A small sound classifier, trained from scratch: batches of 64.
Rows from block 5 of a small sound classifier, named by matrix and row number. Rows with one number within an expert belong to one neuron, the router's apart. Each number is 500 + 50 x the weight over its row's rms, rounded and kept within 0 to 999. All counts start at 0. Numbers have three digits each. After the name is the row's rms in percent of the matrix's.
Before each expert's rows are labels from the 100 clips, of 14976, where the router gives the expert most weight on average: "responds to" is what is common among them. Only what is clearly more common there than usual is listed. The data: drum patterns on synthesised drum kits.
# router: router (model.blocks.5.mlp.router.weight, 8x384), inputs 256-383
# up: expert up (model.blocks.5.mlp.up, 8x192x384), inputs 256-383
# down: expert down (model.blocks.5.mlp.down, 8x384x192, transposed), outputs 256-383

# expert 0
responds to: march; rimshot; tempo: 160 to 170 bpm
router.0 111:487452473425474495496404527548455480499562457493568490465483437577435543515452492448517491369562570483542448516419473528522537528412635511457504393611484461397483478454501506470498486531426507506462487511499523423519527435539446430438524439425527496484511540495623450547547462477508491539473511375604445507555580500608508378583463426450487404411494497519420520511448499483550417469385
up.0 092:511553511500528501496457520529488551591485500526485542539410477550483427476525497482487521635442523431503448530461495490498435498480547510577558479536496565483398503466580597438489476460509508529556578454445517497446429590583484513573507487458559412560486517497522516521495409601431491483568464613478554506511583503508501456405433447554495531489537482427513485480567566473530466590455
down.0 095:493525565547561491420529600493523510558465465492425501537515482567460532498432537537470532506526555477549555402506581500540503541531476538565461497521475469405525485520398543537537516482500532517455549432518511483485527500463461491495465507523434387497515624501435533448418485408563508467446523480563470480493458485384465481525446542480571573505489533605494436497456459496569605498496
up.1 099:517522497559500450486484562511455517492484479510515509539441484561492470457574490531524518607425545358442422506452534510568515477484568511535468509490499461470452485476510542459529498451549442474486544496463546474575525641579535526513511470459489491548516479495504428473458376539484503468496488650522495491543542501524493516461440433581495539410553504441504488495507523504520420586443
down.1 095:491601492527554455495546621502526521570451535439435480580457469528469565486446518513483514515570517491535554436560563484503523522544501517608558548558428497443433545501438608529468505523528545518506559467541466475491508585418444496424459530528533430521532586514394511436494502364482504525490515473515486532558502569415469552518416469461600565506515501612431422448485508434542551553501
up.2 096:616474617468554499544540475535524377455449450459521450476570531520455449517403523568500566498603638513530644508473506432436482569522507555482452496503410557468531468473411490373547510511539424510442440592500468511446517396418437453527428518469564503501518547560496493565551445376514398522558456448498441507579536480566505482415538463465510476559473421522500537450495434580442479564527
down.2 089:502383417582532452512529476551450545441446490500576522491540507485486494439560447470514538550545451538495514491595494521544522574541527481487495381550549442448439496576516459559588504656539413502577550562476488471462511477438601462583556608508509480492524457559563456553616494485547498480472455544522489527524484554421556387377448411435449438557468576417507484515503411414403483481530
up.3 123:472543555464481543499463534516521480523451532509507530538453443515491412500478548497481424488461454495490447495532385475481507504422458493515502557537532653508498510558504537458588466497553510524523438533396500520459462427561454484584534496496532462498487510445539577416483520579465534494417496452387535482521537453444505418450490385410475514501512469515463591414460579391589566517498
down.3 119:537463603565500556446479490528449483484560440507574493497526524530413547515468570594534560489434504539461559516536560520490477548493537513481418448438428485444612509490502407550482595508492435546483506444477474468537546438550559487481560509541428443409537618466451597457464472607488506504512499485571511502436454444492500435502479497475501598462506449561545524449539479540570602446540
up.4 092:528578546516538490542454434644506546496457535422433516488510514463521494539537505519594545454587508430432548551522414395541597583504457545513505594469497507555521389516425495459534464510622409480485584554463552478507489471509448471551515523584462493481399465507493551440441512587540535555578518557484465456497422507431383536471621473481548542463469495551533540476571450479550490505538
down.4 088:487465530545487537441362461550518454455573477525435437444637491476508509446502563475499550409535504391545517581437508537418452462528441463482542495553495524523418511444477501509523532500517437572475504500564530511508476440593519584439540542499489583481415507415572399406572426477510526468448494489378497436465484469544501415470537611497485394492517636510504567467535490545499516466504

# expert 2
responds to: half-time; tempo: 160 to 170 bpm; tempo: 150 to 160 bpm
router.2 108:443584523497553526507542488517405410525549499470491531548511519382516502527613504570506551574471453493495488553490455490468499504422533454564470481472541458602465555542525476557467494505454419482339477582430457447498517527463569561415497493564550531583440552501471586486373413569400497418462453513508527471584502499444491468523551483526556623473495508435475491481465510537506483443537
up.0 095:498527584499442551536403519497498467486570547576429567514521516476509513518511584548490520585500504478458431456507453488578546551551542446511517566500566528515520512454483447490523610540545448480453536451441540482538488551470497513496470471490563472508477494532469552448521466551568462572558502424437485514549427469476481485454573503473480490457418459586479584481493554586539494506488
down.0 097:477550572450397520540456401524520449513500557485480470506573486556402443492460585586520584564483528370532508491497532492504470529511513480452596371672494568506474525447496576563502493487518505488416557428516467553483504527551554463584453516478467528535471361584503424526617444493511526517453497531535463544483538524535419496502604519484473561575549490495357622467531583405460478530510
up.1 099:492353526494499517371488489501462488578546547539469533564535553451506555499534506545458472538492510438507501559529493468479467376535517450448510580470525588485463518495534597517463548548446568493560477512504440415426507501455540478496445523562578453518736609558448540514483470524510447470469448479499508531551414465509551548563502504545496490525502537519506433518536486521510475424499
down.1 103:456515613419522562651480586555457449547384627490480528522615515474527520475516454471501500638496510491499504511529458525471517491481563433555461440640504500538456513581527497563658422410534513457499499496460518511452435569572487533521500633471496526461519482449481445455554482473538542525494543603513599477516534541506482516527622499476556419519524562536473496471444485459478487558518
up.2 094:494552468522552462529554444546528473445510572467419504431539518485445413512446471502484490522538545616464436480520512495556499529510576448572596475499493392479570514612518477565549350489569462495484581521346513493471443513527448458563495540408542487574474461474521423475542561516481473518506464522535543558529489490585560547517510411481421420475500507530529459483453472382609540439469
down.2 094:514480512594518572485514505501493517458599505514475490558533496547494566544483495365429478393402594511468414537529545518454423453545552473481539415518516562541642454505552529554457571538455533459497401500502518516516474426433468461535514563551536491546453438559551474460551499554525516425541532526546412492525492390552433474411515478391492557513438448442515617485563473525531448465510
up.3 101:539510492557500486493443597588486466446480530491581520511465540550511551455503497525464508459509484481515493561502454424491448478546499468450472556527467568487491487456586494450435502487449482492481492370402580355548428526495468464488533518477489508507613471524536434496536582524484406569494482486573558535514570534440482503504479496504517447495524557490510488516583484505576461426358
down.3 111:578471538555433541576562489502540442446408459446466518510541511484522450403483402534442492503456432541546516527516521527587487540515525480554507417610570399429499522571499585497529479441499498453393433452502491580403495419522486562500472461455485518576583498517593434471550451508515507475499486527488543482498487513552527503423602536476562590482491489435492548445563567519467515511513
up.4 108:470552466528549440520428525606576435447450491450578526496468465604532459470548565503495546470474475531530443540511481387475501466519553421490579603530511563491503533518502482534436540500420443497498510430411570420525433542456470530504571519456511545536519398545538521425534512513468422531456548526592546480426510500445557550506472502501502508572539530577555542513487438600561483513332
down.4 110:551404514545432534542543537491581454418424471463490557516545509522469421427527450551384545512496464499520519495542554524592459550455544470543543426507543403459501544504539566451447540534490443495471440458549481504426521413519524532458481459447460481554605477516515508537554489507420509498483443528575486503492466567527549468490603525479536626479554536485515618418527545474530503473462

# expert 7
responds to: one drop; ride cymbal
router.7 096:543467494539485493501446447482554479384507530448463566487493545427530485482455479599476507479535590513489558556601580504435504498464559462517582549476512459487538486451464495408544482466569530504471460573502500518521469505435548426469417474412469493408528550517369497526570550455593410484516471486478442553575391526543536430450459516495589559505592467453523508381553469433498507502466
up.0 096:476509524456443586536469591530475434529518581592502448547602484544497460573434586510525422497519504525465476451569514506497537543490456541479388503491524446565452607541550531490634453469533425499540509598502466457478514406485453452465478530614531443559482564570443506463460483555418499474541551547442534533482501475415485493531478483569464512424471466550531606499418423483605486411434
down.0 091:533536425458467439537593497537471430483501515446493417533455381391501462499438604487524471496505433439478484464522590505466565463496535481516450599485390530492533553397502508458518532401445424454476554373535485552538462550443530466501524467423538519550550462504456456473473452463502419501422439457467503521430502430457556648528377519532534454464488527443461424460488483580459522485552
up.1 098:452457511468526568454503571468361484500472437477383532530506421453532587532482458497533493475404535607485529536366570510537539484499517525500515449540582509537501462552543441575577457609538472605548488436470451402450492502496523486575469424484429562496550362548492397472517470485571609513585492406561472448490551516537530519506493564493477550510456423469524444464490507465478471496608
down.1 103:550520473475560473523542488485491524496553601477427472491498581541483471503530497443501533569465529573474498593581498468540418495509519610584603498615547448555589477491427459521577485461501506504483441492462517444394438511551559506457496470437523406501443524574562532493566514543555542513532588528452576426465494543450478533534562447470457543516465577459565592488456469514571467511514
up.2 093:323564484513549537478500446468498486492584493447506495524411536447489576512518610467558483523463518397455353500565485514521543444525483508461530389499433471443517528500420524549589552532511478498574492375547552576503401549491530549435482468412433443464628413516465497457532526440541510485612511543400507510548530568480514478490433531443542541479528477506396479530499460469533517426525
down.2 088:510435553416475502506516471520559578458462537418562443436527490353551472577544542515538557472479477525449527549577464512532504515464553426505422408499366503529563504430425546469514535464536399513591458385502420522393432491512505396549509499490513514528539534484468496456507584520451476527495501423426501526424497499519557473513523473536476524507443573534479519600468606503480335455524
up.3 097:383540522490501578465519496424539466440494456471484505528445503394499575570505505488563491517445527527499455564440504525444475447446584472490542408487442447455496473531482457529552485526611516643546452456556413526501408470434544502550480464382451517395619415549469450460584460444585558534607459437457495475551530541535532472446401533420550506558538533495516466479542467453454471467537
down.3 094:509468527436466492481503509479585602456540586428491475519525513362512458547504570473475518549441538566501530544621438523538488492531541517512442429575448478514499516399339446536490525461533402485555431472534461459396444462531500398549473529498517444518492530508481527426539523569500473514472505396372511444408494525447522482542554398496477535537467598516512523518451545526547447449556
up.4 098:424476454498512478583416537580420484679527531412533524483497490442488553441474522540523547512550447452520567482490466448534480550499458571530490480534585484457609475435479435487450491574492500467549515598465468443573519417489498439477432493580514533515382406458473463484435550474481575482493673476480522517473512554526435601553611447535468425463451466496472429526543541439493484469491
down.4 103:504507490500573513509568451501442519548578523470522484465559558432430463494535485534447519449553520574545492556443381471523463481472533494483587449415529476485491489444487451467414588461445611515435532498471392495529505473497502561454475543531414491524340395513538468560502452636535509490465531449466565575430445329420516500490544485436533493465456555468462435577493418473480578470562

# expert 5
responds to: tempo: 70 to 80 bpm; quiet level; random hits
router.5 103:564504425445480465558550523579469525532491563470402446538498428539547387471504443434547502457587513474521532444587503419626516549529424507515482552479533656481602470481482494449526499486596480479442570512503520512500508470482477590513529475579582400536405526474501505482443526441555422385455544581461515551487474495443505591462446515463519512450536471559456496514503520522532493521481
up.0 101:515526483564485466445521421586536539555344366507404565479448545527504502460535484581509536490500569555488480553551530564500443419473500630499587521477459529543532510499568439463497482388542394560422539534495501496484530442607609482612532517521526476436517565476412358509425452527498450540492467446578410530489480448491499515495482415464458470570548481541611532507486508433470464421453
down.0 092:481530505566526508404580427466582548659516555568507534475523551559481528526534538423481516486405498525527435523500510508449510478516441497535483515555578431483546488573552447574550482496511550483585422439475475502551542399471462410454513493586506453566545512536451471444495512506549495493484429528510426556524533499552442469430410471377418562457472496477606518492487488536503427372632
up.1 104:378504541440527503445502502561484519497510506523553614494437493484489507492539626486397535629473538529496472530469431550472524456494549505514467540509596461555419443447560480500521530497560490551508465461446585479508503546433614588496591560490532448482545501479529470472442465493567536524625450455576481525528505483512438419499506526501582478518535482515571442539358451558558543507532
down.1 104:470467572504470513477345487524456509508375530498482487515558505519542501575463490533420507565557559553557470559582563498568457506448550442515467486498447572511513547604500521448459362542435472457432486592504500572537545504582435476460525478522574554482534453530496499539532564503496497459532529516545525404441530540493500517445578532520525512525457532529482575477545464421562532463471
up.2 096:528460503585542523377607437505491458476513444538416470491485497494515502533552584542451519471595502487562426480491426454489523493491528561450524537469396435500470479565524495539508565443496534402479488445554427495546536556507458484464443524474443451443703497486480556503562409533526467537496602542452485539549496500529457488468491534403516500532434450459580518548449363564475564477446
down.2 092:510496505527517533667511564499512488502426566557525513539518543538512465467429437454479410514416415551483529517546555536494512463448477513543405523560497427517519495550515491412516423576511460485446414590539485530375471492595503548522479515515443509425504496458546460477529564453490511508527529456518555557525592566587530473409527489500457539453492484455606557606473519549552481486498
up.3 094:472471519534527553424598425471484514548450429502461555519551503441548522526510590458412523522585514424578470464517552508524502488484526483482517519521464520524480485548446468539489561461510499507472538399538448489569429538477494481454461445571449507429491533464401556481455413544557510458547587585463526503548494452492377517376525545424629533531530391425516510521466423605424521463417
down.3 098:539448511491388506525411527533410496481448553477523542558491526465478427383513482462522387500456482537453471532571585518514545403538508525523461491530535469537549459508565499368498436615494500433466488544550496490480487505505478563447510585467488549500557478496526499460518550425571483506491489546561513620559563599622449461489518553536509508450522488492531586595546511492532453456519
up.4 085:493571510594560525488564418534482529479433464483439482551540562416480498512525527596430540549527573351444501483491576473531439434549533596507523475573505412535424579433537513512456549490570404515426532476542490474552483560570530503504468436490466485480503560439429441466459464491472498524498594538479426461486534407500406516484498435470480470562528502491615447518484463569407418484419
down.4 080:496459538493438412376468463496504503523478504623491552573533610543424434417548541438494497549475448495500497469479480478444571498460479468490508562616562347507482488512606489499480435586493510516492465487520499456542532495490458541510524502377535517581505530482577507588519564421515501574540429596440482526694593595594465452478490495433481546481521491464487583488503521514504485399567

# expert 1
responds to: march; rimshot
router.1 110:396489407515566519492504472484570583489560460427509463534450485495499494477519461416471422504459497480449525517468532517442482548496555517470446439617523435513434503526485518514464513617467512535589597520479454505529521457515510464418470516471475534517509438493544492441516476531497629482502582543480513490394539526551505565569546544603514423393426486454460353463386384396452506520581
up.0 120:567487458497541440448543497469491500494432404509481445491535457454537526459482564495528652525491511479491509536407463512496475543574374456474478468392430494543551535514465460541496583502579473552467473501515548516473466457464485516583553532428472510513559485556401480517559515414538547472521477483387573491542529502417540516481466530460480389555565441473533525558547467554524546413537
down.0 124:547623530586436459533499517458485535498635399533489528509454521476475466477500489584458577496574493465506489464420566444472564475409484529519385329493434603451449562574469495552520504468517383553517510568508486496519583455451534511535496493500489461516429469442481491432487430494434525482476512472503425451505446536555492509456531479508444475446562498509371500508595577504506494485454
up.1 097:531505493526557496450529507440529502526447510525573447506438520473517470398446554457529511498504543457554481509557488440402573504518496592603549518563487487472497576516464514434585569515543359515429449562487555467474481483478466474538475488430576478569519485507491482438557446491540521445538603523607483520498479475404518484520493542586447531493495436506494551481465489571526386515497
down.1 098:493558600586447505514544583509488485498457482586418477555514484508501502510459563564468565444579515438523524496536490485505593504428494469521483478603454532400457478566458489567478482571529436424477446573512544575484540523563453598481415403500540515427544498485545538408461400419476536515552466538475495469538452552451465438429530435451545398482509445489542597477606531478491508460523
up.2 101:470571578491426552497544473510535474515537428550570445468482475435528365508501476514497430473507455603487444424567396467467570451506545496537557524594512448503448531519449493470487536442468453529462427409522448538459374559502441540559424443550502477529498472642472550444503517427520506529568476491490463500497519398509581460480491502518473539460565468486562511491505518462528516420467
down.2 097:529465428475553487438503597450481506530542516599427505464445515513431527463484518510383544499552544469556501511533507560507536471563499480468530546541449494556486528455426518568562426521541571516494497501483518569591504524481434479413471494497536463526517480483377547549510463473519470473408536489474502577550442497504576516450513582408474457440533548604525525422466438538475537497534
up.3 095:489514482489545518494541512471505580514412519470442515522523430489538509518489488423440474533459459512546494428506573583529551603454514445471578526446452449589504468454445524513495638494562572471488464436550493497563479471446500509466508461514416504445483431469510538551506498539590532525614502514473473482474381481469289568523497628518631553518442506480480478515442445594414520556568
down.3 094:558471580598505522345463501496559465478492596618521539524469547506581576519515493498465432514534488510514508540571390472412457515433499510444555446522513611539525558495501440526496437525509487456536523480501592532488445571600545489536510513482385560561527480493483547495510455536512503466416533498568410492633422610474469461457547472559444573431516388384573564459471527506547416477508
up.4 100:487591598566517518486571478547548556493477453575607426508423452473510410487449533500532450443529491548484548445627493547437536505468580495566522548521452533520480563524494456415530465493567457607474495554438485572457438467429402546519457482491515384467457537534471574416497507415460481494543471460451527455461503467539538469465473498482433527443572401562504545436501541473579536498555
down.4 094:436541384478564526432424494530422465526527572597490525519417463491480499443431456440412518538444477562504510462427486503459581402486605512555508532434468413492486494496475456487521495502470479518491441478495498502519411402497429575461447517463521500510543508495480541436540464464537532485485513413485489536525462541581546492534532466536458492528491564495549606479499452541506554521426

# expert 4
responds to: one drop
router.4 088:552493585469520452508481505471583499487487533558459555442534540593433482445445506569527466496640375544513565481501531575446524451484494422463540554437412482529525470455474506480441484453509487471524471561508523444496532509459481526467629529477430511447485479494452534552518557533519438548570487562500485554497466501459520488423470551480545411504519504523488571481541419481452563444391
up.0 110:470505489401493483508400548580536501524432513491555547501466498536483461452457520469545566425498507423558432430482475463508574405494446495458483548579439494400481552396596616468614567433479490494507470433525553399407476537481455541489567549486549486400529497556563528459494428511479413510505548478541420481508561475491588455466495487549459561521558469510521495534498536466529363405433
down.0 104:493445551581543432530616542430463461482520406513498480414497467492510498485496508443507513470535449446503519353332439518497537470506497452437401397569474502498494459522555580447522552473503450554548505572485450479470539482493558496556488484437438499502481445434527397480502419374536472499420438548460509521517481381579426488416518557552568438524461499469433414472440448466593586480488
up.1 111:482506509543547474579514453562556436432548487515477537477520459540488521508486508543477484525579491501494456471520487415487502439407644454525507563591535423461535471437550426562496446500484456473472545539552535464509541416488426459480504469540509573489471561461468475531492529572497507517506485465646518453515456458606486500535558513474520477545526542515498565496433527505407366536448
down.1 104:482561509553543528451508583521496420584449470528459467501532512504441515445498449527471553407442409469464517470430446475448494505399488482452559517557499455460625481472494522516518570530492484515432468487532512587491484486501433510462512547535596517599479389527548478488504396435576517471493473472515508532557486455485503440431535586448479592544483541465378556449543510478477540457490
up.2 108:504495497487516523505349579606439502523490466474550518495514459507433477557462460515457483433447532466514485473469498488478539412479506499507469536574424495377456554435525544496550578410473484453482502419530528351481450522482535553461477474478536488361503533554576543499473445599482435546525514448617477420552561481518536463516501419535484577492614550504525516533524563489556336440455
down.2 116:504434595589492451492549599452461474477502375501425469522552551492522495471532465508562513417525480480489535339399418518429496443542440469419415424632464465451560502474572669464547568565533538477545464603538427525514618474492567516511519596485420544429500465475550429467524464370531487496452397610513523539571458476544479520453527518548559460541437545481421463506480438456618552487493
up.3 127:514505523541561478575538531497517521453480402487517515490456477310451451466493494519552468531434432495535515518602554524533496483499513654428399371528571545493496537591518489494605534427462446486517480407477513481479494554507600529490510535375496518467538503602487472497461488482533461562496499498465426361487558480544510434512518461499457554531571491511468474513430636423496522483491
down.3 131:442394485571423421516563510419520521491465445496568447474503500464536464488484441498470463452582579463517521479542503480491435505565536492505534482510478566540496502480509588554454518504491560547508550471505497562564569431530540451423497462518472619484465526462535479481503520439434501535463427468459533504414524490486474588456481510578529427515479519479520487544436383477432517443550
up.4 100:534506444490503546432495544495387559480403377451504504472497463477518495482480468482579473523538473453539498552522474566487502463525422630465517511511514546591552484500540582473588484543500470520517484473479552426494511436519403442494469497508527431547503515580627431461514517481470457490504473509371512480442560627433496516639410508411476453475453446403449435588522480470512539436477
down.4 102:466560584484471485498478448546521495477552466449512482571420531530540473496520556539494454554503537593546488599497597436570527540574517522538466402511430530404448452507590522466542495484485538521475413495450559496420605543458513581521540546570437472431543458501503567406559476463458507454557556545528497515477495521390460524482530445516489554542527414447498527582509500536563441455525

# expert 3
responds to: bossa nova; dembow
router.3 088:598391543469523505509552568410495460483460519481461451520539590585442541528474551523484557513499550419516513498477463531469493464555411499545440505571500470545443528478489432550557617464517450486552483495517467523432499492438433535644483521529492485446549539576532417484551538441485470509413536545448459471483566460472554530443541441500467441595509537489618576582564511559433471583524
up.0 108:493499438516506578481477523440505460530505600575425521520490484533523562515421506497450442546388557582549543534516409531483499555474546551488485377533476558445473527484452500463542413611508574516479519548472439485474406365546474454448518495507475516526475534494506504551531569438507541423537484427525513564535482549634500454469498533446516469520528541355470501435604468371464409554520
down.0 113:471544506388490425462581571493496474448490472464470520574506621414465501486459497592466473433480480439511558399498499450497497585565525446479501503538491475409543484506456602561556606432494566533442502590538438475472620419515511435525514552503520500456481523472450565486512451453431491487432512537551505572466474488594519468481438517559516546515437477581430448580565561464556566446535
up.1 110:494416496496568490533519409488520550440466413476458456482537454482478466463465447522438504455605463370532567448552491533512607588596481630471483580506470377509519491556451633515542485455561481402452499532536583444526512493515516456465496527430411524557512526519563489538534509448495429538502415493509468511510489513469539542561511398483464483489492548530421552552472493558455508470554
down.1 101:507508534511443450522410552472541506506503573583465494451462412547439497460564514426477410532574411496458548528422431497448530448567441527552631489514470468554503585588362563447510507507456513511526485534495463456399443526427502638419475482414441591445446510462547403423419448511571475477539612427456481435502558450501525543492495518396463450457447503510443623475485434567584602557411
up.2 085:447502431457646486553476479560457489520537529454545568518567454570530499481613473540461448583474402427541435491565447417544506524518447578489584648456506489568515549480503462538565452555468488536420462400402487471469537516528429505441527449556517485527417476606515507574549472545553517452555467472500565538507433469517515551431520556616547498520558488539484504500439516543469493483502
down.2 085:505490558533534389487518417480476532506563473539526557407547513511489485489502575469586547591539576446620563393406509573466505517565494526495523438431496519384511467531548526443529446488484490503519521465465507437468568575432511482526464512493453548587464548510450486480444467510441528517554516574534489557459563380541523503588562460523498507577546445430414447519475426456494534548469
up.3 097:446461430480602470485463604522464539515438608456495518527442499567479516538558449521508498589499468504454410487589568489573450496497444531531607565349474532487492515559459405497581488484512526540517443382428412571548497496519619463494486501498531491564465477479471464540477492552508560463601536611426593492515419459437484509396496587566554442440546486481497532557502668541465506555428
down.3 096:468540557512473465376575534562509513472505387462498465514488552450482433464510616571493467633579493392521546455485552555405540543512546515492529478448441479444458443551488493513442473525501489445446547430546447578421502546451418476499485432534407511483441540414430541539478420444401545527499425559544502571507449515478570547438445418429548471531504416445496406543527542518494430489553
up.4 097:517482491480506534298550536447523523478486471494548514455468486420510528445438487427492571492509517469571418397456506475457547441619472605507538477535410453512474555578524518564449567408504612460516480345587532481395464568497533544501472491389491460519569496548578541512526533509432499574489483520507490439472529600471528535564479542545494485521545541529506500643551505484499462516494
down.4 100:471342598542497517438419495531560484532464514608410514492426567517470491506505440424482443557526409500508527516438551422499582479464516534528375495557419437596512525550446537478488438494484546500544456560417549525461497561405582517484528538566492545490539458482486551474510500473503469496594563513542483500559454519527447473439510476538451513497483386508471617531462486507556575425546

# expert 6
responds to: four on the floor; text has "noise"
router.6 094:408596512541447501522497466576524527496426503495426524498491562461519557529542444495516451515463404591438386483480522450594455427536433483556527451437514529470512530591483467508514504474532557560528411481505511497542469549499578543537492503446525506531552495459471536518486488487530576497504456569425545518497398439470465493459546456470472614492606485588519483483470701500478554521547
up.0 094:396569456440454551467548498634514534441550555555516411439451535462500465504512520493507466502487491486477468522527420524500512507590517552487538540485487472427564461487551524427488503554451545473487570431512594542536406505513468506483501568444497462478589477642547513557433441437447537543581542610443568506453453556502451411537529539454486428515515460491453469539536596522482579366499
down.0 087:495494487483514504514416511480593572575423482561517490425460546472446494471519449460525457597428569434515502489480475499595497558485482533413572453476510442468496539491542475529541502451493460500466479451488468570479524560528508548548541504509569533392576407452476484502524554505529550497491535448531511506469493468505482391453581469414491487496443405563466553469524644585498362484477
up.1 092:432470474459600587449510477592461572528566534508514490397554532530453450566597547556456513512529573528483388501480524462528478484478551544497598494492446373486457567510474537521441491501453541499558621385457520502480419447502487402486484559441459395530573513505523442577442520446407547569506487570554623467456441468540525523477462436544469501523490493493520487440562621510511512546449
down.1 094:557568368516461506482539545526465502572415564473544432500473566450508433483527471519510414460517536411491460550553577538493499447502532510500490568541464534460481472563433518554572489462433530493478482600497459508466461551547437506530448524483590529411531468447442456532555403592464521506469426519407460417567441537567472499547469484510493491462450491551497516381534616501491412542513
up.2 100:450479525577503563409515419416405482538546617449517487498491552485405535545475556503485470471525565431497542404553520537398535533499467512389496423523473489449481477529544492509483525622555530438549512576552433487477500570517460474465544546534456650513521417443565530535452566503483494465502486589442587500505506526512537566534560485575493529569450501456475519544525481504453367554540
down.2 105:475530578526536527426477442455454539553530554484442555527490611412462447568490544462553498553454449460466488463472528526402502487442466499503483428548533546579530436509538521499505478469483482560562517546610428479444518501479520480509496454454495445567465499451503560493571465499430511500597443496485512492536557506475402436453563489503358434541480489517446557465463550459494492463474
up.3 102:404504463434547593475487453624481597550498451487496469494488528469514480534477519558512471509479571562484482549445509505485432467483519481545577522494436475526527442466482519439438523545453491484501649372503542527455435510547451462577537485424430485536532445505487359549516407474489461425571482488433630554562494518560578551530438455523432477520540470501519458445608566466500543481442
down.3 108:459557508509420526485549595502472540555417589363466482524514584468507525527482512518586408497456546462552471591565587542408510335538523512504494471506479498503442526553516567543509463426428508476490456553523460496488612527533478583542467555556570547418521475465484518480527440567530431485628447542400514492601494473506402447565501523509504550519439478592451467459528544506459475516571
up.4 089:507473555415514546574542488571480538586556515569563405518530544497424410536485562498446534449498419498543469492578567466459498503446482527560467498527467526491413461505408488487547496465567419443413478444400542544390416455397521494516502547510508401498471520535466539499537485570489446551438492514527553503444482479413452448481508502517522554460440507434592566425477532572578510507438
down.4 086:511484449477508534478532475533437480518454454484468481455506444507557484465509493592575445508467479497451552457510531489505564498531520474481484603392424535464465556551458516508494485564443550541535536437543468515442559548511459492450498505426523505436494525505421514496452489571485556489487511518590445448529507560482469528563396550566582465486570521477497544426404479447541507592483